config = dict(
    encoder_layers=12,
    encoder_width=128,
    max_steps=12000,
    lr_schedule='step',
)
Rows from block 3 of the encoder of a small masked image model, named by matrix and row number. Rows with one number belong to one neuron. Each number is 50 + 12 x the weight over its row's rms, rounded and kept within 0 to 99. All counts start at 0. After the name is the row's rms in percent of the matrix's.
Before each neuron's rows are labels from the 100 images, of 14976, where the neuron reaches its highest value: "patch colour" is the nearest of a few named colours to the mean colour under the peak. Only what is clearly more common there than usual is listed. The data: simulated grey scan slices of phantoms with and without marks. In brackets: how many of the 100.
# fc1: MLP up (encoder.blocks.3.mlp.fc1.weight, 512x128), inputs 64-127
# fc2: MLP down (encoder.blocks.3.mlp.fc2.weight, 128x512, transposed), outputs 64-127

patch colour: black (99)
fc1.89 132:34 52 55 45 52 51 48 46 86 50 43 42 50 47 52 69 64 71 24 70 48 51 50 40 63 42 52 48 73 67 49 54 64 42 53 45 45 45 68 48 52 48 52 51 51 51 33 84 37 59 60 47 51 52 55 47 49 57 49 59 50 58 67 64
fc2.89 126:58 55 50 42 50 64 49 50 10 41 56 44 61 53 47 71 30 47 72 48 38 51 65 72 42 48 39 44 51 51 51 44 38 58 40 53 37 54 42 37 45 37 33 48 59 46 54 33 57 56 36 59 57 70 40 48 54 61 33 51 50 59 51 30

patch colour: grey (100)
fc1.152 078:54 63 27 54 43 50 42 48 57 72 34 43 51 45 54 56 70 51 60 49 47 39 35 44 25 54 37 47 63 57 57 19 68 34 44 64 56 55 54 77 44 57 47 48 42 63 38 73 33 62 35 51 66 37 42 66 54 75 53 25 52 53 47 44
fc2.152 072:55 53 56 46 48 44 53 41 50 51 49 29 51 64 41 52 47 53 45 48 33 79 48 54 77 65 52 53 15 64 50 83 50 55 50 47 54 34 50 54 46 54 80 42 35 47 60 42 48 47 49 42 35 50 39 47 30 50 66 49 50 41 45 42

patch colour: black (100)
fc1.241 086:80 59 51 38 77 57 65 48 62 43 46 66 69 49 42 42 52 56 22 26 42 49 51 68 57 56 49 41 49 61 67 48 33 48 51 40 58 56 48 44 52 60 54 45 17 51 65 50 63 43 52 59 67 48 37 47 51 42 50 50 70 47 49 46
fc2.241 067:41 43 49 57 08 50 49 49 41 40 47 49 24 53 52 44 54 48 72 45 54 54 42 58 42 37 43 45 60 48 45 45 51 52 45 29 39 31 48 61 54 34 45 49 63 68 48 64 45 58 19 58 40 64 58 43 53 50 54 73 47 66 41 41

patch colour: black (96)
fc1.400 085:51 43 44 54 45 49 50 49 55 51 50 43 41 48 48 44 71 60 48 51 45 51 39 33 46 57 52 44 53 51 65 37 33 51 32 33 54 53 52 42 45 43 73 32 52 54 49 50 29 24 42 57 49 57 49 69 52 38 55 52 56 66 51 50
fc2.400 082:45 51 59 52 52 64 35 53 28 35 73 44 65 46 62 52 54 61 47 41 99 67 51 77 59 48 55 56 52 51 50 50 48 55 77 51 47 54 56 45 54 52 50 71 36 50 45 56 53 54 50 56 47 49 43 40 52 65 50 52 48 55 51 54

patch colour: black (100)
fc1.111 086:47 42 63 54 51 57 53 49 69 59 43 12 51 45 60 52 40 53 56 48 46 42 67 55 11 88 53 39 61 64 51 47 38 50 64 53 65 70 56 37 63 57 40 30 71 61 54 50 54 27 43 63 60 50 50 65 55 72 50 46 31 50 52 38
fc2.111 075:55 71 41 43 54 24 51 38 18 48 55 79 48 49 47 15 46 50 45 45 36 53 42 70 76 36 48 48 58 51 28 65 67 57 27 45 36 50 47 48 20 31 62 68 30 43 37 52 53 42 47 53 63 61 61 60 50 50 56 43 56 57 77 45

patch colour: black (87)
fc1.167 056:52 41 56 57 49 79 47 47 57 38 52 53 51 42 47 41 17 53 56 50 56 46 27 55 50 55 63 50 35 45 75 49 39 49 23 63 38 48 50 46 65 73 65 52 36 55 37 40 51 19 59 42 47 54 44 40 50 71 50 50 48 60 55 78
fc2.167 053:51 73 50 53 66 34 32 46 51 74 50 71 56 50 38 50 54 29 51 45 25 48 44 23 60 50 56 21 68 54 40 42 86 46 60 43 46 69 54 50 54 15 54 51 30 42 54 53 42 52 53 51 47 31 65 51 55 40 40 37 57 52 51 49

patch colour: white (32)
fc1.430 087:50 45 46 50 10 34 50 34 48 38 34 53 35 48 44 50 59 51 30 55 55 23 73 40 50 31 39 48 51 43 45 56 55 46 65 42 35 74 73 51 50 49 25 42 47 38 55 72 50 46 51 38 52 58 67 73 41 59 51 71 70 34 38 76
fc2.430 092:67 54 39 71 74 51 46 54 42 49 72 33 77 50 54 34 45 34 87 38 49 70 51 49 78 65 39 56 59 34 54 46 64 69 42 53 48 35 35 28 50 47 58 43 56 70 52 25 58 50 39 65 44 37 59 44 41 39 55 48 51 59 52 25

patch colour: white (39)
fc1.133 124:49 49 44 45 55 52 56 60 44 51 36 51 37 57 60 64 48 57 53 32 35 45 43 49 45 51 48 49 58 50 50 34 84 63 34 50 64 36 62 44 42 57 53 49 53 49 55 30 49 78 21 42 46 51 54 63 48 50 53 40 45 58 32 52
fc2.133 184:69 50 51 52 45 41 55 40 41 55 45 42 49 51 33 18 51 55 52 50 63 50 45 39 62 68 28 59 34 50 51 55 42 50 52 46 49 49 43 48 50 43 48 47 48 57 59 65 56 58 47 35 40 65 46 36 50 63 46 53 49 50 57 71

patch colour: black (92)
fc1.345 097:57 57 50 52 56 60 52 55 56 50 65 50 25 67 54 52 35 28 46 48 57 43 49 39 56 46 45 13 53 68 20 68 54 53 61 62 62 49 42 51 53 55 74 51 46 49 50 47 70 52 55 49 51 70 44 44 53 62 35 49 61 73 40 33
fc2.345 079:27 55 57 49 42 42 60 37 60 50 26 58 54 40 54 40 50 57 45 57 52 48 52 51 46 48 47 75 32 27 60 36 49 50 52 50 49 50 54 49 45 55 44 57 56 48 28 59 42 32 41 49 45 25 55 51 51 38 59 55 60 31 61 56

patch colour: black (86)
fc1.236 107:46 34 50 65 52 65 27 46 69 50 83 51 50 51 74 42 50 37 52 54 44 23 55 38 52 61 31 38 46 54 43 56 54 49 74 39 67 31 00 17 50 61 64 53 30 50 51 55 52 46 43 55 50 67 54 42 42 51 46 49 52 53 50 44
fc2.236 086:40 53 44 35 51 15 61 40 45 52 26 38 44 45 22 45 54 55 51 43 60 49 54 67 52 45 61 49 55 44 51 43 53 60 56 39 51 76 99 63 45 44 44 69 57 49 56 41 59 48 68 51 49 58 33 67 56 50 50 45 34 45 49 46

patch colour: black (98)
fc1.79 144:58 30 31 56 49 29 48 65 47 53 38 17 48 51 52 62 41 49 55 53 41 66 29 50 50 53 51 50 37 20 41 57 27 61 43 43 52 58 52 46 49 41 39 22 44 53 28 51 63 58 39 50 56 78 50 35 69 40 59 60 51 41 45 30
fc2.79 162:44 64 70 50 56 50 55 49 25 44 48 71 50 53 40 52 50 51 59 49 57 47 49 37 41 49 45 10 69 29 71 37 51 50 52 56 51 56 67 62 70 51 52 53 58 35 50 50 24 53 47 46 35 48 32 49 63 44 50 50 62 71 41 40

patch colour: black (99)
fc1.280 098:47 61 31 40 56 54 40 59 49 58 68 54 38 62 50 48 22 44 46 66 44 49 43 49 26 37 55 46 55 51 54 46 44 49 34 45 32 42 30 69 49 48 32 59 53 19 69 65 19 50 53 59 48 46 26 48 61 62 46 58 51 55 61 34
fc2.280 169:46 48 55 59 55 31 52 47 50 15 42 16 52 33 53 44 64 39 60 55 69 57 51 50 56 55 47 52 45 50 46 52 50 61 47 50 63 54 71 52 46 38 56 43 30 65 44 46 58 61 65 51 48 45 78 60 51 41 68 49 50 50 59 58

patch colour: grey (76)
fc1.266 094:62 56 43 35 44 39 39 63 53 47 72 50 56 46 70 50 77 62 47 51 29 54 41 39 34 48 59 47 38 56 52 52 61 50 98 05 66 55 50 71 49 52 57 56 42 48 43 50 37 49 35 44 65 55 45 52 55 67 58 59 82 39 51 49
fc2.266 076:48 33 43 41 52 71 63 52 52 48 43 52 36 50 38 50 43 27 44 52 73 54 58 58 85 67 45 26 59 56 50 32 50 64 16 95 37 46 41 50 50 46 54 50 48 61 50 55 52 53 51 34 48 56 70 45 53 29 53 43 35 68 42 39

patch colour: grey (100)
fc1.314 062:44 49 48 77 58 47 44 40 53 47 48 50 30 52 30 10 04 50 67 53 50 49 36 36 42 55 50 40 51 54 47 54 51 48 48 45 48 32 53 45 38 49 46 41 33 53 44 40 50 48 49 47 59 31 47 53 49 46 56 55 60 80 52 58
fc2.314 050:55 51 56 45 55 45 45 70 61 50 50 77 63 50 51 85 60 50 53 54 33 31 45 58 59 52 50 00 52 63 53 42 41 36 42 66 47 56 42 48 52 45 60 65 67 59 36 57 70 62 59 47 41 56 65 66 51 46 38 51 52 26 50 54

patch colour: black (100)
fc1.497 063:51 52 56 43 57 51 49 59 36 55 55 40 54 47 47 62 32 50 60 35 50 44 47 49 25 54 21 51 42 77 17 50 41 49 50 51 57 35 51 54 50 54 55 55 53 32 44 30 41 32 56 42 53 71 63 36 41 45 11 51 42 47 40 46
fc2.497 054:46 52 31 61 61 42 76 62 48 50 42 48 54 36 46 28 52 54 52 77 52 49 45 46 51 50 51 66 47 51 42 23 72 44 31 50 50 75 51 48 56 55 53 27 40 47 63 79 38 50 57 33 62 00 26 50 69 59 49 50 78 47 59 56

patch colour: white (66)
fc1.212 111:50 54 52 56 43 45 57 44 92 75 46 43 49 56 48 55 62 45 48 51 50 48 38 46 60 85 72 50 55 62 56 50 76 30 62 45 44 47 59 57 65 56 61 43 32 60 61 68 70 56 44 51 51 63 54 58 45 50 50 51 74 59 55 51
fc2.212 123:49 62 47 50 45 50 50 49 48 56 70 44 50 11 48 50 68 47 49 50 49 49 51 43 47 37 44 50 25 55 58 82 37 57 62 55 45 49 55 56 39 48 65 45 48 52 35 34 52 48 51 56 66 50 50 66 53 48 85 65 55 65 43 64

patch colour: grey (98)
fc1.284 095:42 59 62 23 47 50 53 36 52 58 80 68 75 63 48 27 60 38 59 55 52 51 65 45 56 54 47 53 48 64 49 56 47 42 61 49 09 62 56 57 48 41 52 37 49 43 46 73 62 39 38 69 39 50 40 39 62 39 75 61 56 45 31 52
fc2.284 111:64 39 47 54 74 47 43 50 87 49 15 30 43 38 38 54 57 38 63 49 72 50 50 67 48 31 47 48 49 41 40 51 40 44 44 50 62 51 47 33 49 51 38 45 47 53 38 52 42 49 54 50 45 41 54 60 26 32 44 61 65 50 53 56

patch colour: black (99)
fc1.75 093:31 76 51 49 50 51 58 74 59 50 44 51 57 49 43 50 44 51 37 52 28 50 33 82 64 39 76 63 38 42 48 64 54 44 49 64 39 48 49 45 56 45 47 38 38 53 60 49 74 42 39 51 41 52 49 47 59 75 47 54 39 49 23 58
fc2.75 090:53 38 50 61 49 55 53 23 38 53 55 50 49 53 28 59 55 50 59 55 65 39 55 27 56 59 33 34 65 72 45 26 57 74 63 49 76 41 48 58 47 47 51 78 48 33 33 45 40 57 52 36 62 50 61 46 42 34 49 49 47 39 52 38

patch colour: black (100)
fc1.24 135:68 67 50 46 63 41 27 49 59 49 53 55 48 35 62 55 52 57 54 62 51 51 43 24 32 74 77 56 53 69 41 09 36 45 49 59 49 59 55 44 51 43 67 60 26 54 52 49 60 54 58 48 60 58 52 66 53 50 50 54 32 60 61 61
fc2.24 155:35 47 64 50 50 54 64 47 51 54 39 15 69 56 25 46 49 62 53 56 39 50 60 41 89 29 47 52 41 49 73 76 53 39 50 48 50 56 47 56 36 52 37 35 61 39 75 61 43 50 50 50 47 49 30 47 49 55 57 46 46 41 44 51

patch colour: grey (100)
fc1.496 143:58 37 22 53 58 60 53 50 37 51 52 40 50 55 53 52 41 49 49 50 34 50 21 36 46 40 34 40 46 65 50 39 45 58 58 60 50 59 51 51 42 65 32 52 46 53 21 50 55 49 42 41 55 43 59 51 85 32 53 89 53 62 68 43
fc2.496 151:48 48 57 46 55 65 41 65 53 73 49 60 58 66 55 52 63 53 30 51 53 43 54 65 40 48 59 33 69 18 52 84 46 52 59 53 49 53 50 63 55 53 72 67 55 39 52 58 43 40 25 58 61 49 47 50 43 51 37 26 51 46 48 60

patch colour: black (86)
fc1.352 099:49 60 44 50 47 54 85 52 00 44 54 37 38 52 37 65 50 54 58 49 54 64 50 66 59 50 60 59 59 40 52 54 32 37 51 48 28 58 42 50 61 36 52 53 63 52 48 59 56 51 43 62 49 40 42 78 57 71 59 42 36 60 49 57
fc2.352 080:48 47 66 49 51 57 21 44 99 53 49 66 43 51 66 55 44 50 55 49 45 43 45 44 37 48 51 47 57 52 50 60 56 46 55 48 61 49 69 22 54 59 46 43 55 60 59 62 52 51 44 33 61 47 57 32 50 42 60 58 63 50 41 30

patch colour: white (63)
fc1.170 120:48 43 28 65 26 67 42 50 54 64 39 36 57 50 38 44 61 50 51 40 50 20 47 33 43 56 39 59 50 52 67 46 58 56 46 51 14 54 35 58 52 49 51 51 38 47 48 54 66 48 72 71 59 45 56 83 52 55 47 43 58 60 89 65
fc2.170 137:52 57 53 50 53 31 36 50 45 52 68 54 48 57 34 46 57 56 49 59 58 42 50 41 51 51 60 46 22 97 53 48 44 42 52 74 35 50 57 52 56 65 59 54 52 51 20 39 80 50 55 52 53 59 66 46 47 50 50 41 75 50 58 56

patch colour: black (92)
fc1.494 078:71 49 54 48 40 33 49 48 42 44 76 72 51 54 32 51 51 24 48 40 55 38 46 51 52 69 48 52 38 50 32 55 39 50 26 55 55 49 37 49 45 09 50 64 43 53 44 50 40 51 40 24 43 76 36 57 34 35 49 59 47 49 49 62
fc2.494 057:33 52 51 45 48 72 45 36 63 51 44 16 51 48 74 52 48 59 51 67 40 40 53 52 48 48 54 52 61 45 71 48 47 49 61 37 63 57 51 44 49 83 48 43 52 49 52 41 48 48 75 67 58 42 50 52 47 58 43 32 47 44 50 54

patch colour: black (95)
fc1.341 076:48 55 74 63 41 58 50 63 39 52 54 48 50 75 58 50 73 72 56 51 50 34 59 53 45 35 64 55 41 54 60 43 47 40 54 58 47 50 64 48 23 83 31 51 49 50 29 78 67 49 54 41 44 62 47 50 57 71 59 45 52 37 43 43
fc2.341 076:53 51 44 27 49 51 44 36 55 37 53 37 47 40 54 33 51 33 47 48 54 81 50 51 49 50 25 63 58 45 49 54 56 55 50 11 50 54 36 48 81 12 49 59 31 60 67 17 49 51 52 53 80 29 55 38 55 28 53 55 36 41 44 44

patch colour: black (99)
fc1.479 072:45 50 46 44 47 50 41 59 45 39 66 53 39 53 22 27 41 45 49 69 74 45 50 49 49 49 58 19 65 46 40 49 48 43 61 47 44 49 64 51 69 65 63 48 30 55 52 47 36 36 81 64 55 56 66 55 46 44 72 48 34 88 50 50
fc2.479 059:40 52 72 49 50 54 50 11 60 54 41 43 66 40 63 66 51 52 41 54 26 46 28 42 37 49 48 43 52 52 80 61 61 39 48 55 51 62 44 43 24 45 33 50 55 44 50 49 67 48 30 38 31 42 51 50 30 57 52 51 54 57 44 49

patch colour: black (95)
fc1.44 099:17 43 64 54 54 56 42 47 46 53 50 52 45 39 60 59 64 35 49 49 41 69 29 36 34 73 64 46 39 50 48 61 48 34 80 41 51 45 69 54 51 13 50 47 34 47 51 69 30 52 42 42 51 70 50 47 57 55 52 50 49 52 53 43
fc2.44 090:57 49 34 50 48 48 70 72 50 34 50 60 41 65 43 50 43 66 54 48 58 38 52 78 54 42 51 35 59 52 48 32 60 63 48 56 38 45 40 51 57 56 48 67 68 54 51 32 73 50 49 60 62 48 53 46 50 52 50 50 51 44 35 38

patch colour: black (86)
fc1.481 110:50 33 65 53 44 32 71 27 50 48 36 76 61 53 45 71 50 29 63 41 47 43 47 59 36 44 51 49 58 47 27 49 54 39 41 41 46 45 72 50 48 52 36 44 47 52 51 48 50 43 65 39 45 48 23 69 82 41 48 42 66 43 52 52
fc2.481 109:58 46 48 58 52 62 31 81 40 64 51 35 46 50 62 36 73 51 39 58 41 55 49 53 61 54 57 51 28 53 67 30 50 45 72 51 56 82 34 48 51 45 55 60 47 52 53 50 47 56 51 43 42 51 45 24 49 59 50 50 44 40 68 57

patch colour: black (96)
fc1.9 100:53 54 48 50 51 70 51 53 52 33 47 79 57 49 72 50 43 53 66 57 64 58 63 45 39 61 44 50 52 66 31 60 54 40 50 41 40 50 38 46 50 43 39 50 39 53 64 72 64 37 79 30 49 40 52 59 49 42 53 63 50 46 50 49
fc2.9 102:50 50 50 51 51 46 62 32 62 50 51 34 37 50 31 41 40 61 56 33 43 37 50 56 48 40 51 50 50 28 44 38 68 65 75 48 44 63 45 52 41 51 46 56 76 50 18 19 33 64 36 59 49 53 47 40 51 56 60 50 51 61 39 45

patch colour: black (85)
fc1.346 136:82 53 60 48 51 47 49 58 35 49 50 46 67 51 47 72 55 45 51 63 74 41 52 53 45 50 51 50 78 54 50 52 50 39 51 42 51 49 47 45 36 52 47 55 46 45 73 70 46 48 57 31 56 49 52 36 87 46 25 41 54 69 77 50
fc2.346 145:60 57 50 59 47 45 41 38 51 51 42 69 38 51 50 54 39 49 45 51 43 46 22 44 11 52 36 32 21 05 52 35 51 32 48 50 49 49 73 56 68 59 49 72 57 50 41 49 49 52 49 68 37 50 50 46 31 50 67 64 46 42 45 63

patch colour: black (100)
fc1.245 127:56 44 38 47 50 54 49 55 65 41 58 06 78 74 48 49 38 52 68 56 63 51 51 49 58 51 54 61 45 47 48 66 53 49 31 41 65 50 62 48 53 60 49 52 38 52 48 30 78 70 60 40 64 67 45 50 60 57 48 41 54 47 64 53
fc2.245 169:38 46 51 34 52 32 43 50 51 57 33 50 61 42 41 56 53 44 31 50 56 50 50 46 63 51 52 54 50 47 40 42 50 54 59 54 50 46 89 46 33 28 31 51 52 61 39 51 61 49 26 52 49 48 43 62 38 52 57 51 50 48 50 50

patch colour: black (86)
fc1.200 147:34 40 43 54 60 55 49 29 50 48 42 40 56 45 58 46 71 46 54 37 47 42 55 64 53 35 61 75 63 27 54 65 63 66 49 35 61 49 84 48 56 58 57 47 64 63 50 31 35 51 63 47 78 62 16 54 64 52 42 50 54 50 39 51
fc2.200 142:56 49 45 58 65 54 67 47 39 49 20 50 49 66 34 46 61 52 71 62 54 70 46 38 42 42 57 46 34 51 46 47 26 32 46 56 50 49 47 45 57 54 68 48 31 28 80 41 33 48 49 50 47 58 83 47 36 34 62 52 52 48 35 35

patch colour: black (99)
fc1.450 113:61 40 49 49 52 63 44 52 55 50 73 53 45 73 57 45 54 53 60 61 59 33 30 69 52 49 53 49 41 65 48 43 49 31 61 51 53 36 23 50 48 50 46 81 58 36 53 34 51 49 46 66 54 49 40 51 51 75 51 62 38 47 63 67
fc2.450 147:38 59 45 50 53 53 67 43 38 43 28 51 49 47 44 59 54 50 40 35 50 50 46 42 44 44 51 48 60 47 49 72 46 47 67 52 25 49 76 50 44 54 51 28 50 69 48 70 50 70 51 51 20 58 45 53 70 43 53 53 50 37 56 48

patch colour: black (90)
fc1.178 073:49 89 36 47 55 47 50 69 50 51 50 46 44 45 49 54 50 51 53 34 52 53 50 49 51 64 52 62 49 53 76 51 50 58 71 67 50 54 25 52 48 53 38 66 50 60 64 47 50 43 48 41 43 51 47 19 51 42 21 51 61 53 52 54
fc2.178 070:62 38 52 54 40 62 52 40 51 55 50 49 41 73 50 52 40 50 36 58 41 65 55 50 52 31 57 24 43 50 51 33 51 37 38 37 61 42 90 56 53 60 41 28 46 48 39 62 45 61 51 43 47 52 48 71 64 44 55 52 50 49 35 60

patch colour: black (91)
fc1.473 077:53 57 43 60 68 55 75 48 25 44 48 55 53 57 65 45 55 45 46 63 36 48 45 48 40 53 68 58 54 49 41 72 50 34 57 12 30 60 36 61 60 49 59 47 51 48 50 55 60 31 57 43 31 46 66 60 47 46 54 42 40 46 56 61
fc2.473 082:57 67 54 53 52 30 33 47 50 70 46 50 58 51 50 55 48 43 51 48 49 39 38 50 51 59 46 44 37 62 73 51 50 51 59 64 47 55 66 49 30 64 64 39 43 51 39 36 56 78 52 43 40 26 47 30 57 51 50 54 65 65 53 49